Weights of a small contrastive audio-text model.
Model: 5.05M parameters, waveform 16khz input, text encoder width 128.
Training: soap at rate 0.0053, 2100 steps, batches of 128.
Data: trained on two synthetic voices taking turns or overlapping, over music, noise or silence, 10.3 epochs.
Rows from block 3 of the text encoder, named by matrix and row number. Rows with one number belong to one neuron. Each number is 500 + 40 x the weight over its row's rms, rounded and kept within 0 to 999. All counts start at 0. Numbers have three digits each. After the name is the row's rms in percent of the matrix's.
# fc1: MLP up (text_encoder.blocks.3.mlp.fc1.weight, 512x128), inputs 0-42
# fc2: MLP down (text_encoder.blocks.3.mlp.fc2.weight, 128x512, transposed), outputs 0-42
fc1.373 103:553502482502503497522443509432493579534536495470505477520529448492486485477430531518520459466533489505511556446482478530457489520
fc2.373 098:504505421557495585480491535498510510485381569476503502449503543462474516520560493434554500482434523450454439567512510531551422441
fc1.374 097:464477474516525516441503515547511570493560509441507483442549544478504528510510545567507480468581493552519485519506475554460505450
fc2.374 075:513566501495546473543485555498531461548472487593463524561487521501462508456517488461412488455515519489583501477539517456578487480
fc1.375 102:468481568518490519511467476519425531429611474474540523485493493472496520484525471458535423527479533440511510482463535533460540479
fc2.375 087:488451533535479446472594537488490482447505417544463436462538499508492434547496469463506616475507506400472552537467513541506485511
fc1.376 111:553465454505510549427543416524570574501489522532554520549478454430445530544573479487511475455511450483441491508514531499498517482
fc2.376 116:482533501545471509541529499522417439490539531477517466481401497544440491527541518497462508470510515490528499467508396503459456532
fc1.377 090:488484495519530550451480400494540495552533500550535517565438423454501491480443490540488499480540474418474469523522448517448524518
fc2.377 097:447502425507533513454518523522562479519586441575446515618512469566533519458491487513482492507541454522564489497469466456495577472
fc1.378 107:508512519477485502500527565447480517481544519488459528494471424510434487451448527446531522454472513584463504500537456483524466493
fc2.378 114:492470411493434454500542487474524491494484564525418522460536421491546568523485499497482508551500489553513560563483493543503517536
fc1.379 093:569510507501523497468506434487563482509513453494459491587528516524439586532569480498517474517548435480459556505576445462463398508
fc2.379 100:506468532559440469509519530514478528468565430630554419506513442425566486522528477507550444461490468504478468458504507512481561396
fc1.380 099:495532555497531450447549476477442484484500460522488473507468501470561542498502500573472501503529472411471480469458518597518424473
fc2.380 088:471500422515528524441507527510534473520584464566449490608511494539525453476509498489479472510553432497547531471458480447510526454
fc1.381 091:488495499520527482528393447521509572524573537532501502500423495571482591456546464542475477538540477455506455479490473551496497559
fc2.381 094:466510473484481497413531524488522467502536475489467541581531470556522507480416485497477460484523499543539586499506519488497528488
fc1.382 083:464577510489516482510525539496508606494498444524468502480511472505513560461570493575462513479520449473449512526489445524552473557
fc2.382 103:484491520595475501489464472480463482551582512502559469543490453493446496537543529500524429492517479435419402404515493524488390411
fc1.383 102:479488407438504479498527514545486597562511507446511483566513496526502482484573508484524569492455520464485462547461482551559530531
fc2.383 093:438503502560453460546465468478487445442519503493495505488491479506444522528487493508527427470491488501560469496525549516488506499
fc1.384 108:483513486381526441551486466613520519437496548536519462466559475472533507452494449460474538542509591510519529501586511537495490449
fc2.384 108:463447572447484487486489470517565496511584510556487530502528494462525446422483541526494569464532496496451491567485509531538457467
fc1.385 095:504516543564507518525495475500481553542530434554500521476434490546493555531462517497447437472537454436481506514533510595466417478
fc2.385 096:470498441438519531451483497524522520548555466547430478593541485572502481465516504496476462554513430480538535494462473471520545452
fc1.386 090:425480531504513562467472441510535498511527468557536477490464414549471514453449430487535463509606444438440465503479514502411522505
fc2.386 098:459518473436545517453508517499543528547595456543471520610508445520529497448460468493490459549531477554567507513481482478505594463
fc1.387 099:457591558422543453515457490542507545505502503487467437476457458489442518456454560501482511531489512526573505528495525557526478534
fc2.387 101:493480543489531544498454549464491523448529479497490494525514514448475481463496430466500441550472456424439442505551451472485535430
fc1.388 110:596533464518478508484520555453514519537546546501537533551464515493517508531503487468545560492472500501493533407549534516441455488
fc2.388 115:493494539521552462501506475520504537450475499558481496478536412479508446546410567458490464528507523562479503490566525485510521529
fc1.389 096:472511481502490464524453523576497534491530454518439516503577483501549595529588518612516507552526490525570496512590441552566465537
fc2.389 102:530441469540571480487473525464497518491486512539524508496492536558494496514415513526489523593474423448501456475495451508528451481
fc1.390 106:442496552471532488545559494482516522484545523516521459505507483501477526475515519479498475443580540473539488542533547503486533578
fc2.390 109:510533546465469503478474511514544525505521531510493537480381553502497436467490490428468480514474416515492522419464431491466542387
fc1.391 103:516408488527506537468549468485536529428541606445425519523478515506553522527467510525533508502526583525454401523562464570492479515
fc2.391 091:511493487522441471451429469489562434507545543493450436467490552502509478524491444504626513436491458432484538475487525562527479517
fc1.392 094:499515518477503465448513438552495491484486568511495491554479474430500623537506437518545478492498500534457499536547436563436561446
fc2.392 100:534466499483500570562485536489441514524478526506545479453504517498530501467450500508531487512495522522528506445485493555546531598
fc1.393 093:424524523516504454520462447505507545464475385472466478491470477522485570455463530473445495569496520478504481457496473517480529472
fc2.393 112:485546506477528554477559519455523437511505451611497458562486520552428520506484468430527518473490469494495524449522488506469529414
fc1.394 088:473502573586518531499515440546504451494526485532492517528488468408528555448498487506532466536559488452459514479552454601441460492
fc2.394 102:474497444516514502438505545538517478493569467539460539585540464496498454455477457510508473529522467471583531493493482497487567420
fc1.395 107:519518559520543430525556479574577488471447513540556516503544534436490493545492482547476480599426456447512465513531549540469493473
fc2.395 099:480501514487452511460474546378432478523482427418557508498517584483504480543464433572490529484454541505451479487488482580542537609
fc1.396 104:565513496487488491497390497557517557457485493478596528484545548453482548517516520431544461439525460527425521467497487579425503495
fc2.396 103:468498483546481528526542458467496508532493542474452542523550530465515462474562491491507536535409539486496540484500438524550484527
fc1.397 094:527539452521483508551442542520468497520488527530491558509513538491529512502508475536488472536509454525634485438494444614543476486
fc2.397 089:543468419455539529486564524547519508551478514496473509529554496505472471522503505493552474438508549365509543446549517459480456480
fc1.398 090:445448487473525474440518412526499467441527494503441532502468459560524472464488504550508453493502465409467425480469499591418520506
fc2.398 092:487526500444535451476509496508544547503578470535459522560501449536611482492427463572492485526544441526548516520509486438524567476
fc1.399 110:493516409536467567526477564425502511431499504467444511536523484503451519461557458570471541507504496521530435476515505443481509494
fc2.399 112:468533592520531493492496542535486556454469580469461440429476563512502498556458548462534402487447554425493525481550508483515517537
fc1.400 102:463483454534469566586545531535447507526541527476435514549493482494483483481484505520503525574471540487394494534485503493502503527
fc2.400 097:463469493473495464443446550476560443443438539472493458511516444499511497528458548464500522478593487543584536403495484523497516457
fc1.401 100:443469483504491493461521489523530489486491513496452519508522457475502499541442547531549545521599475498516494452511506527443487532
fc2.401 097:463443545479466482494515490550472519475534435535467454562545468540565483455496487530561458524481489511485486518497494509510515520
fc1.402 119:487483492529486446476478488556459479466548492474437495455545486539518624501472479525514530487475463578525504486467521548516507508
fc2.402 114:536479469475596461490473485503457522533456570547492522516462505550514427505438504454517564554491512470484521511472430464594497495
fc1.403 101:471509514505494474455554529524493581470513447547534475507484486503476488494505463508444541498484561527545450485467450463508534454
fc2.403 086:540473441481524481513514465541424492529534466491462479465496480500585548431509521528568508499477455529489467600513559520443528535
fc1.404 091:488470509480481490519546482460539470541451492600501496534444489502497519564576546523525520508466560543533436524513509479436491508
fc2.404 106:513488536485496457488471498516555558485520474446474515465425540472485511474428513420563485490488536481509506553590466482486528527
fc1.405 095:551489488423553444395473428489538514518575440532481516497540498544471545484471497511524430460501437492448457535542455478543509537
fc2.405 098:461507512477467466459478473502476513512499525558543492507537509521577487455553493489526559528418485549535481505459468501501596461
fc1.406 103:446472544493481473561518462555487558487521521529540467489455486559517495448496559472484491490551558425546497495484527528509505488
fc2.406 098:506424444495481529524487448477535497449545441539509520503570501517583456429542530502466515466492472472462502469435463479489504532
fc1.407 099:526536413520579498547487417510459502416472528490595489499459449562477534525535475516527478438534448521431504480507509523424522398
fc2.407 102:455493465469491506541434502527520508437493486481491574503547541506526491481526514522511422600502500515505505574477452427506570511
fc1.408 102:565523448498477507431446472489607463508491523457515512539412523520444500483558536456542450477489500525444554535499503504527486545
fc2.408 099:513459492444528490460503561476547569501520509543496546546540519537504443538491538517420465456527486585551449557464520486522529466
fc1.409 084:521502481564537541484515501510507522431515474467460504511489517514486552448563484535562486557521533529502439508523435580533502481
fc2.409 092:484543470543436442421481476540554486532553548495464473526483528484543524524456515437530501432524445505468564454485471477518502492
fc1.410 104:499489544519537521520493508465416558483498547434428446527458511447513491492513442479538554543456547580501434440517472492468492421
fc2.410 100:504525568494502497544468492559532444515559552495445419415505550495507545571416530517531481494466584429536488448484524529506488516
fc1.411 102:472463468541537550583500521460468568458455522474494453548454453504477516573485477511471528487472510570545405449521510453415492469
fc2.411 102:481508620509506496498437520555464506463497583467458438432451562496455509548419514523520432489499525470477534443532499481491510531
fc1.412 109:504467463527509483549539522492498554527517489474453492551463506606464478486490517509576486488442474548532491506518465509561482474
fc2.412 102:464559502522439588494570512528513473466588507457477448413474485537486559505489524575565522466454457539480515562448570521499455561
fc1.413 100:507520455584486459488522464521550546509501518486481519545527463561534547477606476456541471478536478505523534441523405415472500507
fc2.413 123:460447490524438493414544502491467440556528452507545504533541421476478424566465474467497471413538480492535445506515526476496497453
fc1.414 110:493542477511506540590563508494502578476483494493496432536522459455499555497489492532505500515493491535530431504494571468453537512
fc2.414 109:527546596495515499500485495524544507499508520562485448389418547501504491534466478472482447462487466496452534457484463427431520450
fc1.415 094:494552491493507510492550507507565566451574444439362494495490472528501555475480539495549463496537522510505584519515518499440543611
fc2.415 094:446514585438497449502496497436536506509466453496530506515517451460571493497429518567468400499536523515496433521494473556469576478
fc1.416 095:506454506479549494533564468515538496501481469486466531484456458505479591476571560472505496537557551586522483463523458511533493597
fc2.416 105:538505549489495526500479474497588547487520476483517500484372569466450521484413529433515479538501515509531516569579488482479553480
fc1.417 100:492496511522436497521553537495442507456573508517478471500463467493511495523449498535460521510528516510524421514484564489500549446
fc2.417 088:533477513477484477474505467520447494514499457461553488548465487519607524475506524539520475568544423564528501508503536498486495538
fc1.418 088:486572492515520497480506479437500535481551462535534491497514492509514546492573526515453474487541525476454536528545445488599392584
fc2.418 097:511507513606462476512523469510506507557569474545525455553485421453475465533542505482542444492514444501465396430504518466482454387
fc1.419 099:468456454575581568441500422558518499454505449449449500483519468496501482400503475530525456510579516463475498513448423503525486495
fc2.419 111:494508433464523508458560466546531512507576455544497485579503493549528508461424505532503486512572497555571493498459454455514545449
fc1.420 111:526466496546550569535454542438520481571505553480529578511463524566474531536487521533527566478500516542471511449496484493530431505
fc2.420 106:485490477483537502447483450497506523534503514502451502504532420509449521567447487571465454423522445536483495513435508456490477535
fc1.421 090:479497519562505527495464373512517503449539603528528492568463480479488576509502546541516503512606532504485447494523451552504492518
fc2.421 099:449551453492508465460508536508509502478607465545468484599531445551543486454469528560522483488488484495573510521494483503536551463
fc1.422 090:527515478540514476437442453496525516429538473493499481541522463474499537476583515542473422461545519469473469518500438448502542500
fc2.422 093:490478467550456484499525512525495443550542453566466486586496455526496525480480512497496472517554458504545519429480528464439491444
fc1.423 086:462473507595559556479502433560579479499505474505512475522453449497518511476414510513506461511553495418487463504511466510485483479
fc2.423 094:475526449457523513447532518509562497521587469560460504593514437543526503421458504493511459490546446523550509490472490458511566463
fc1.424 096:431478474503525482468497485524437515519498488486498474502495503532547584468511453500465488516613463475437497502478478577477456525
fc2.424 101:442510434436503514441555535557478494507578428535474507580552528522521521444464491509507468544503471520545526535433489479506548519
fc1.425 101:502470428470546491496459525565556502464528488482532531484443395549461496488526468529598545442552453493498509517531512526423505494
fc2.425 105:511500456463500469447513538518544533510515457556465477546558460471556497472421508528497500585567474551566497497482440502527557459
fc1.426 098:436504411562529564442502490536560469478451461470497474494468474505540500450467542502541471477583458470489537561465503551499508532
fc2.426 108:480480422469506501454503500530526476515578441567473527608516494541543495443432505511536525516544458549580487497480491486488573475
fc1.427 093:451467450533556555514492502550520521476521482517526478561473468531484506444471495504550471471598522469487487450495464548471514489
fc2.427 099:462501449489500531487512499542540502527586398569468468630536494544552477464465467525507440537524485530532470483451460468504524500
fc1.428 093:562571479479516481449400528497505486507508526574546505538499504559480493513483474558476514478520514521577460388469537621494448469
fc2.428 093:502452477522495532592534487549461484565445563479547592502464498543490509548616481560507530439510546446445508498510530484479514471
fc1.429 115:521525492495493485564495507555532525435550464492459407577498431499496501537435506527497536494571457443526468445551553479448541448
fc2.429 121:586485557508545504553486517468528534437507485551569508369504484432502499457520431461472442533527469511491569455539495491436545463
fc1.430 103:569517472515569447508460554474542542473515519500560532537495449533477525541547477465530494526466476563442524433501458548423534438
fc2.430 110:537480473493474518562512505485448424440516550463507509561512477500498486492518597547504458528503564451498543511524448471542426597
fc1.431 096:520503479534526518508481465466526511408484508551526501555514404522507504456503518511495509489565451438573538504516550527459467536
fc2.431 087:447465488461556497459479553478559448472551469555477471558563470549542512496414512488513440484460469602509511469428445499475451479
fc1.432 082:442487491509529510443534542527486510533525518501471488519464499505490542393529508560442448547521506488487537503516373544557452553
fc2.432 099:495483517549453519507522447491443458595571482517536460585500423492493513557514545466528455519485473450499405424477513524515453429
fc1.433 095:471505457500530460497408516470535562531501513529554507486428483490519498495442522471534526490462548383537506458484523445452545512
fc2.433 080:510456537495451552482516482522520437480452476488530510544565548544493545500560429460448500555532549544443545520452524593542501486
fc1.434 103:592480522571495483492414471511537497482562450545481528522488456452510520548599530496575479512564480465544459504539495478437537483
fc2.434 105:535429548486546506511544501522500572459439544543486501463551469478588468540535466456525496575443472452446521483481518510508463422
fc1.435 105:480480434545549534508487486500433480525597443534478543480425498538456549441543447518517440517474468461502522476534511455467545522
fc2.435 107:454498506473541387524553523507591521527529474523510523625550496517547496484492469501470518531531466580524465482510492430556571503
fc1.436 099:554479407494491523517435561448489474457564493550451472552533516530453517484455468514451512496501515479533483412473469605494495492
fc2.436 097:447423439505453497519517465549466450566420519532506589521494435519514493471546488441513463461503570406491523541500549502542481439
fc1.437 104:427562526430530504549570432538487504525523472511529537544427477527484497457483539437528494561544463472503490444540525549503489453
fc2.437 104:400538487517462438508487518499480477499560512523485538530471486479454362493486532421510508544479470511627482479456498479484486456
fc1.438 098:442405460535541513525509500528528477482495464509571570470445494468480535501539511454546444512563493478417477489529549551485534568
fc2.438 112:479455496532494548521530450490432466501526463481513500504466600497431503438524437504485540567503444494564469511522421514536475487
fc1.439 091:424518459535538533417512418519528492515470486453479486508488477526556515473420492576461468510601493467487469470476487534468534456
fc2.439 098:464558452437504521450542495503517494532557423550492523604514478511556485464395478537501482515573459525561519492484497469485579464
fc1.440 095:553518488499466477459481511515462457470512478519503524463483549505404464470538514465468490511461499495583488442509515484519436462
fc2.440 098:480467510509515519546500489476424482513435499445458467518533529488439543577504472417550541553427590442482466559517451516562511454
fc1.441 105:532492463482445463446533484505493578491536418506457484545457510480549561559524505502589452563546489481548507530522545511477548461
fc2.441 116:508524448521449511458528497524497480501505445619514491494525500488499478462488457463483502492461488487490533523492525539470535454
fc1.442 099:482444472498520577497518528491488570492490514482393462569473464506445452503491452499494479471436545502416458546438436466513470474
fc2.442 101:535474505517510441468481475467480501449450566484549477482537504495438440540474563527513509533574526525493487465529537543526501518
fc1.443 099:499525526492511556517462496593438541475481531493429580514494541558495453493457489539526512540462549532413418473553435493482516501
fc2.443 095:439560591546447512461454499541547512479509518459505446507459579450498507538488480494495530580463539468523493458478510581544519557
fc1.444 101:528464448512525473500517486483523508494535460487485565507446429556428512477532470574582442494484522451489396477463552500454460524
fc2.444 103:507454505467478541503472448516477521432368447570491553522521554459480489518558526495513512490531466485510540481489502513530539441
fc1.445 096:520473540467557524528470501524505500575558465502491527466446441554518511440533435511526499493576472498451468489508525521431477491
fc2.445 100:464505467471493522503489498554557482526595402537429482570546493516547500455456460504544435578558490543540513517483488460490520524
fc1.446 099:512489431558507400519461469508506533485552519516496462588501550536527585438417459556484521548593508477503538468467537483434496492
fc2.446 090:543549468563499522505460417456561490522547487461500509490513537444486422519500503402554525517506501463564467493608479549485504492
fc1.447 102:512544565533469467495437536425539568486552485499472480564559515567478551509511508523532456446492476520538455579554495532471429546
fc2.447 093:519513475541483544451489499497538475547478514519549472513432485454471500522508455543486539524536449477504500496484433478557488442
fc1.448 102:526534424507537478543431588485517474527508473533496537511475463536415517477593532424533445485502498429563500457501507502440511535
fc2.448 099:608463560458532488508584564517469465474485520496453490551494522491482485520525524484462438574448500428419498616498539475482510494
fc1.449 094:401510491582503527504515411508534488470582556490509506482507466530546536528487542512471545475576470445503499435538430510430532490
fc2.449 094:446534509446455497470544493466498493484553447550515499580509478538584467439435465531485495493453495509551486479529489475513605423
fc1.450 115:467455463419464503447528474585486549476555453509465518577444498438510499515523485476546496588546439453524409486555475518494546491
fc2.450 116:471513591534433431522535545476551504552541446598503489485513464480576404558501504491534474504461480489528497474503550535488473458
fc1.451 113:583492523539442565479538481576462435498501508531545510517431522471510424507499451508565467464501471477450551456468581501471494450
fc2.451 102:502456476504446513545470414428477511455437490472563496522481511524416461480485462493461503490549478493439471479485464541471436524
fc1.452 096:550521460478460480543496565472556515492514532506439473501478526504508570538522396506509469483515556528427494483506492561474495442
fc2.452 099:452420527476411494508477423565484419555426500492507454486501497529509452515569438512471484530457540484485519520453523528515517527
fc1.453 109:549506462525513516491562426506467565464506405611505544461517476468501499455505457517522479577507479461566524516497522544513552493
fc2.453 130:507512492510533539419562483487460478487496510559496497490542475495527496529485465500475525430491466516485644564394522506430515529
fc1.454 097:498486515482492545426579488491432510540545440506490478514526508527519527494472510528465516514510436529536513521529478546516511476
fc2.454 098:500530502498563458562491499550545516474507466559517437505492462498478467435573461459456451530475473483535451523573516433473613466
fc1.455 103:537490454493557521520485508554494477507507435470501523496494434553440486408531434524573476465520504508522468517471425548473512492
fc2.455 101:516483453512518494476480518557541522492543480517479503515529512471593540468419510544439473551563451524513504516448437499479584492
fc1.456 117:497519474506559543494471433500478515516460431539493470473498430507429588557501610491495483445581480475514481528528509502505525525
fc2.456 127:581518469537593491517525543532515496501482479507494476485478499531484572478583458459392471486459450496458490552526470457418511524
fc1.457 109:541519501425531492516535471577547488444445461538475460480511456424497576510521525473456546470477589550455546490547481565468458473
fc2.457 110:440479546436511470424551488540568473513584484508502530580548477498558440443493509479498581468526517512481488559433504572517489469
fc1.458 089:494447467539476456506536505388507531522442442492456433458507498527485504465538451461503490445469503440509528510524462467489471470
fc2.458 092:505485505510459493500479477554458487459458546437552445425502492522440476480547497493480481525519543583538444484484540554530450453
fc1.459 105:521516474548543535446540442533529530518523489501511467557420509458453536496557494515560470438543415460524468566477448502500534520
fc2.459 106:469554532491541381463539555547513504551509462553533436513539487480537477499540470505516537461444465555488572516529463482471508425
fc1.460 113:427455513473517407493484533443516505514525587553517424513415524490520581507515602522451486466519543480492523590462449480525478588
fc2.460 105:548498477541498522533492443563489477541469497474517479539555406476493422532523559467515429500468465521474453483502517507566470489
fc1.461 096:462524498487495550466533519439488480453529488513403480534536460458479547472568544514498459411512442459517503513482442561430494567
fc2.461 093:478465504494495483485499567517444507540534486538499484591572483469497471540453507528542529475480458423473490504489514517517442463
fc1.462 101:513496491534417524529548573561417519537485481435459419624516475497492413499494488493443533525475465529436522532480517516535551524
fc2.462 088:515494521485518529495509446475573489464503499556551515487453457490498527531528549534509431500592495532554488435542482482434545462
fc1.463 097:472475505547524503393522452539523554543595428512516506546445500521501487425464477550515431522536517449448535550443456539445538502
fc2.463 091:497488430458490466428505494516522508517591480522436484588488495556535503448490487488492482531509489494601469459491473448486566482
fc1.464 087:510538490530549509452529473502534569558521511554473470545476532451524577517517476497490417539577521504482519489462520591492454529
fc2.464 077:478455419455462516521505545543509448506609418501496484588523499552557446456414493467479532497488509454554507511495482492458539419
fc1.465 107:578494470471526528455601495461536540505478523507485536549529517497468500499574496461535450455447503527498495406445462501498451489
fc2.465 109:473543460574457518558471524509461490470504541484508502526415396527462502518497527518451580554539434543478450560505510492533473522
fc1.466 110:466495481449447490440478478555493492450575503489472441538515499478511472490515457490487475457543486461460441596512530471490384486
fc2.466 101:567410505478527474527485567417522550529525571596465503521486470467499490532565459479453519437482527381573497482584501457402536423
fc1.467 103:475488500502429604476495495542454440521574507500493520534489473534483518495544459522481501434540501479470417527496523478542507469
fc2.467 108:455465505467450447480469437530505492420528475506497568519505484537548513476424468498468494578516538522555497510481420445465546548
fc1.468 104:532526485455448457550477416460520515541544557491539444544446500562493494459429538544514436506511545537516505548504513503546518539
fc2.468 097:512424519463575546444449487527493500487523546538550531527519526527518478502478531506501559497496546498494552541407476515501486548
fc1.469 089:468450482519540502442492509497446520509507510500451430475530497504526530468475538560540476506538476460443416497498456612419505529
fc2.469 098:488490461435497524445544498553504499544571472568438496565507492550556510455434497515553484517518452495536500529489499470486572460
fc1.470 093:507508509564532495438501433508510499514483494477505488525479484560509557454523494561509443550579488476452523455471464501464505539
fc2.470 094:484528482465468504443538531485545514523543483535442550575541458529545489449474491483501529491548455517571525486513472456460576430
fc1.471 112:511551535445537551500567438524570510462465479501418425462521503458513561483523540463497493580497565524442593511569486546490539480
fc2.471 110:467454512444529492460524498506541456547538524494515567582557492510587454468470509515505532471526489475459452546452520585498489484
fc1.472 089:528463504523492535542483411525436519530530473493557536491441521595538460475595521513549529486578490456539482440523499507504587498
fc2.472 094:438491450461475418531479422482575492483491520525513570570518478483434472477532492433449501563472448508537476477507464447512517496
fc1.473 110:490475514526448449513484537556494574455542436540524488464456445471516576574438431496466482453499481522502469530525538538484511583
fc2.473 100:581453554482512542487484472453490505497527462467523504499497499478493482442517535537516513503513447497553501414459433499437547458
fc1.474 107:514487451545521532534489452481533531482488560583485506499513477495461496509469513465532513418524482482506453552539526417498479450
fc2.474 104:592533529536511544555545540508528544488463607456516501419491530473436497505554471439463443532559528439436516451545518513459429483
fc1.475 116:471464514446480498460558513475526515576457504500437460533503501506484474490533498507571448498464500557519426565533493520534411412
fc2.475 123:512529465559490456453465519497465443428523555483454524484465485485499480507464533516460519488487559553548454511548525465501487559
fc1.476 097:474474509510561464486470484488503513559538394491527531504465470517493541408477493503488497525521555509475482462484514462447541550
fc2.476 099:522528554438508492568499457497608582467544520462492538475403587445495524501432511469506438568495495545478506495566427461543560532
fc1.477 096:467496468558441549496480542416430531437485516504423515572495507468533477496526461485449561501482569527481393453538494428469506452
fc2.477 100:437535594534534506470458491565520492497474536480433429438481528532467551563435514483495432457477505432463548432530482475505507525
fc1.478 099:534485509510534539401490360568495489451494496499460466497495484439568500446520509548449488509619497419510477514491442409515486481
fc2.478 099:497533447444504528432548471536527526528579436547438466568496443519544477463459482537513477490559485513569521458455476459490533441
fc1.479 107:448529465508513554515486472504454486484552459494568473489465425597589532477501517517537494472546460408477476428489486540454488489
fc2.479 097:484486454454528524446503509524533524487496459535468483572535475505549448490471476476447479569523486530529506532502470433518532487
fc1.480 106:479512518497518462421550515578551504462513448496473482528477494532527473451502530560423420506556471489482512539522481549543489499
fc2.480 099:503470456477454472456550575558509523513515498501483553565515504448506521483518537504521473480515503535473542461482535500523497441
fc1.481 092:471529523491587529418506441493504463496500551577452455517496525469454466483512473502451466536623480427444474506485417524428442471
fc2.481 095:461529446499510535447538524508548461524568438561460470575509503523552513497488493490518463514565495513535522512470480447478522484
fc1.482 101:620490490466567455508458498435543543508465436500522520459541496561478485475529514523544501489521487529600438396492560538496545471
fc2.482 099:534514459503483547501489492536459525478448554446537500545444482473490485514628467537497530522474507450452524543490580499459437433
fc1.483 102:472478516503554443359445494507519535507541507536494466504458490527440456455487527596502432497492515410433505447463479574461586557
fc2.483 085:509484470457559454528497551566493492535533465569449474532479463585564500423399489558446459512510497443486554497497436503487523481
fc1.484 111:523468501415529440526539453599518551519504435588491453548424511527477515540458505540467481517534489419510412502534481499447513505
fc2.484 122:520481495533519535461585488511489542469564471515515498458527460514484455579526477520459497454469481544493532532443478456467462447
fc1.485 110:584529520495539498463500496513503430499474510588557514511467593479522454540518434544453466557517471507497485561534497580496425575
fc2.485 098:469576465460512479537473506454492534516415474474481482561554455478534462516465519470429471463492521498541453483518620492537502436
fc1.486 100:473476470548559537509511444504511504481518427506519499511464469485538580499535542503549418511605448461505526484511426521491507561
fc2.486 095:430426425540539506431534512532509472558539449517463571613564455500482445464469420484500466494523500542568500514476476509506522443
fc1.487 109:469509515535516487577571478541441564446450484463470483520541465444489572500476517445459540534471488466407509493524535537542467447
fc2.487 098:471464492495509486458444526441467437560493469539561495563486504503499481491549548551468478478535542579510500508450539538516461466
fc1.488 089:538562505476525518440513443487459513501526517491487480506518535471527489440559435562489424515566487541510512528525495515456477523
fc2.488 090:517484516456529492458555558534522528519523549549564467508541465515523471488480436488546467493473432531440501477442536488470543413
fc1.489 100:494500558530501578527519534429491519478546517455465491538514503563453464437443513458457536562525566537535474451508497488419478561
fc2.489 089:457494478507414478528522528499539534488522506468483469480531485475501552529478533502589506468537502516591509465475529560510485535
fc1.490 095:519498466512538519531475582462503554528535509601471528585485488535526556548567483561480468460505468496574515445545459587464492599
fc2.490 097:497419501425534514532488441551472504533480537468519537544512502544512479469518513448514472532468530440516494462498513555550503401
fc1.491 110:547393526502500536444568576552536545548486430508466478547517489559462499469540486561536483448479515473451455519492522465507561526
fc2.491 108:513521538486504467486484495416484539435476588481552458511496526471485513537530490527487506468475551519468489482495533536413542488
fc1.492 099:473423497519556530454527426535509482530490500471521541473462540512453497528483518533562471557617462463469477568519497603491439516
fc2.492 101:449494484481529504462561542512493492527554421529488503601506456549563514443448467549483440525501447535564507521507498459508536486
fc1.493 103:541485509508568518515530482564478466504473490496432458498516559521433550464530490507533471436418515478422526523526450476533499503
fc2.493 101:440501502526451475442507452477490482438442534497557416478509503489525430518471507457507513524455521506483444465460527563554476505
fc1.494 100:528525403503503501453556448433530496495521514462541537510480469533478536463472515484556558505490514509467512494478493495560496517
fc2.494 092:529501441500568483438508512455512499543551458486487501579519405531477557517469465478427461404522468496458500561503508479509519444
fc1.495 103:499497456427487485519496429452489514526527541480494469494479503491539489474439521540504467493562529521479548478494517526599502480
fc2.495 099:469467534519532489535503459505545517519518490546562518521585503512494476468537534474465562528510531495452491490484488537499477463
fc1.496 102:538529483519485487541415477505498494471598503430528560543453407516491468540553513519552539425514450477462494484516519484456502510
fc2.496 109:501417515466496434496493477518486516481471475501452557492480529478530465512494493422491464639561517516571486492469466453544573490
fc1.497 089:416475544569566552486468436523462441472523493508529475508441471502505524467480496497444475496599473403486469499535483536427483471
fc2.497 103:467541461460523519460538519497556492530589473537483511598508429517565508427443474484529447543572470529584544523504508457506549471
fc1.498 097:441557532495529521569496490534488525507567528509527513551510497583506520474487480517474512541486528507521470408452486470458476511
fc2.498 090:459512455525392492483506550490493452496501511452457433432491499489423508495556504511563551532479455487521501555485549544554484543
fc1.499 106:512492526545496547489534382481484501501539479570503445553492516516550548455485458511450489532547460455478497576464542506492542492
fc2.499 085:491540493463501493535515512500582437518507450540482509591488484485529536524531449477459501475486471483608506521509486443519481434
fc1.500 093:460520472496463508564538510576492538553564526506529493495473441504518502491474470581480504556508528463432508492457577501548504531
fc2.500 086:520487538470534584526520494472503499413541470487535459519496448497511497516553521457509530435558431502590486476564443543493568472
fc1.501 099:425480509541574555502540495562527496519503500499500442438501479528531541448501480505496441492611486460456522471475443535442523571
fc2.501 101:489512421460496525446487480508542523536561466534466522600487488534512503420455505480506497505532462545554507492466421507439589446
fc1.502 106:513427458561465488569514461533456520440486552557399478490493494476499545516461462504464524518510486509531420535502526528561481478
fc2.502 103:505490454480536409494442496446529385550437563508513466564492519535504452572540430471542522524518490488486497451468533538559462442
fc1.503 103:574524480476514473441563461512491520457478445543548542549491485466486539500519462482526469533451414512512454542533480493525540516
fc2.503 101:484488531534406487566492491485515554528473461578478547591545470501527477522521570472543543539476475517517540500547494507519471472
fc1.504 093:507520582507521501534545490508480497523510459472547451512486470471543567504455486459516513488620463466439537469494492557381493485
fc2.504 104:522487473452500550482521534548521493489597414515493518583564465530525473407479474504519510550514494482611510533466521465498542510
fc1.505 094:499485590514558400529443487576541482482469447427477485528547543508526543503433426510497517496489558473541433469556528507501515471
fc2.505 090:471529500553505511519443518440486510526522461502527492392449574483482527514406528559462566568505504543456479459534419502603496567
fc1.506 093:422501545521512543481576510535453474525510552487494514504516470474490516500416521498505494510595527433487525482463481571554473505
fc2.506 102:459505479424504538467529540526482506507574430521470494583509491536550468443466478513538478517502485501565517554469479440566544491
fc1.507 088:459488520548570589471489437616457437464554478510557488566419427467532555500477470505502465523571563436446458489539478562418461491
fc2.507 107:487521449456510545471526525527538527497580450514463511551515436508520472436464442499511468515502485498540497508526514450532563465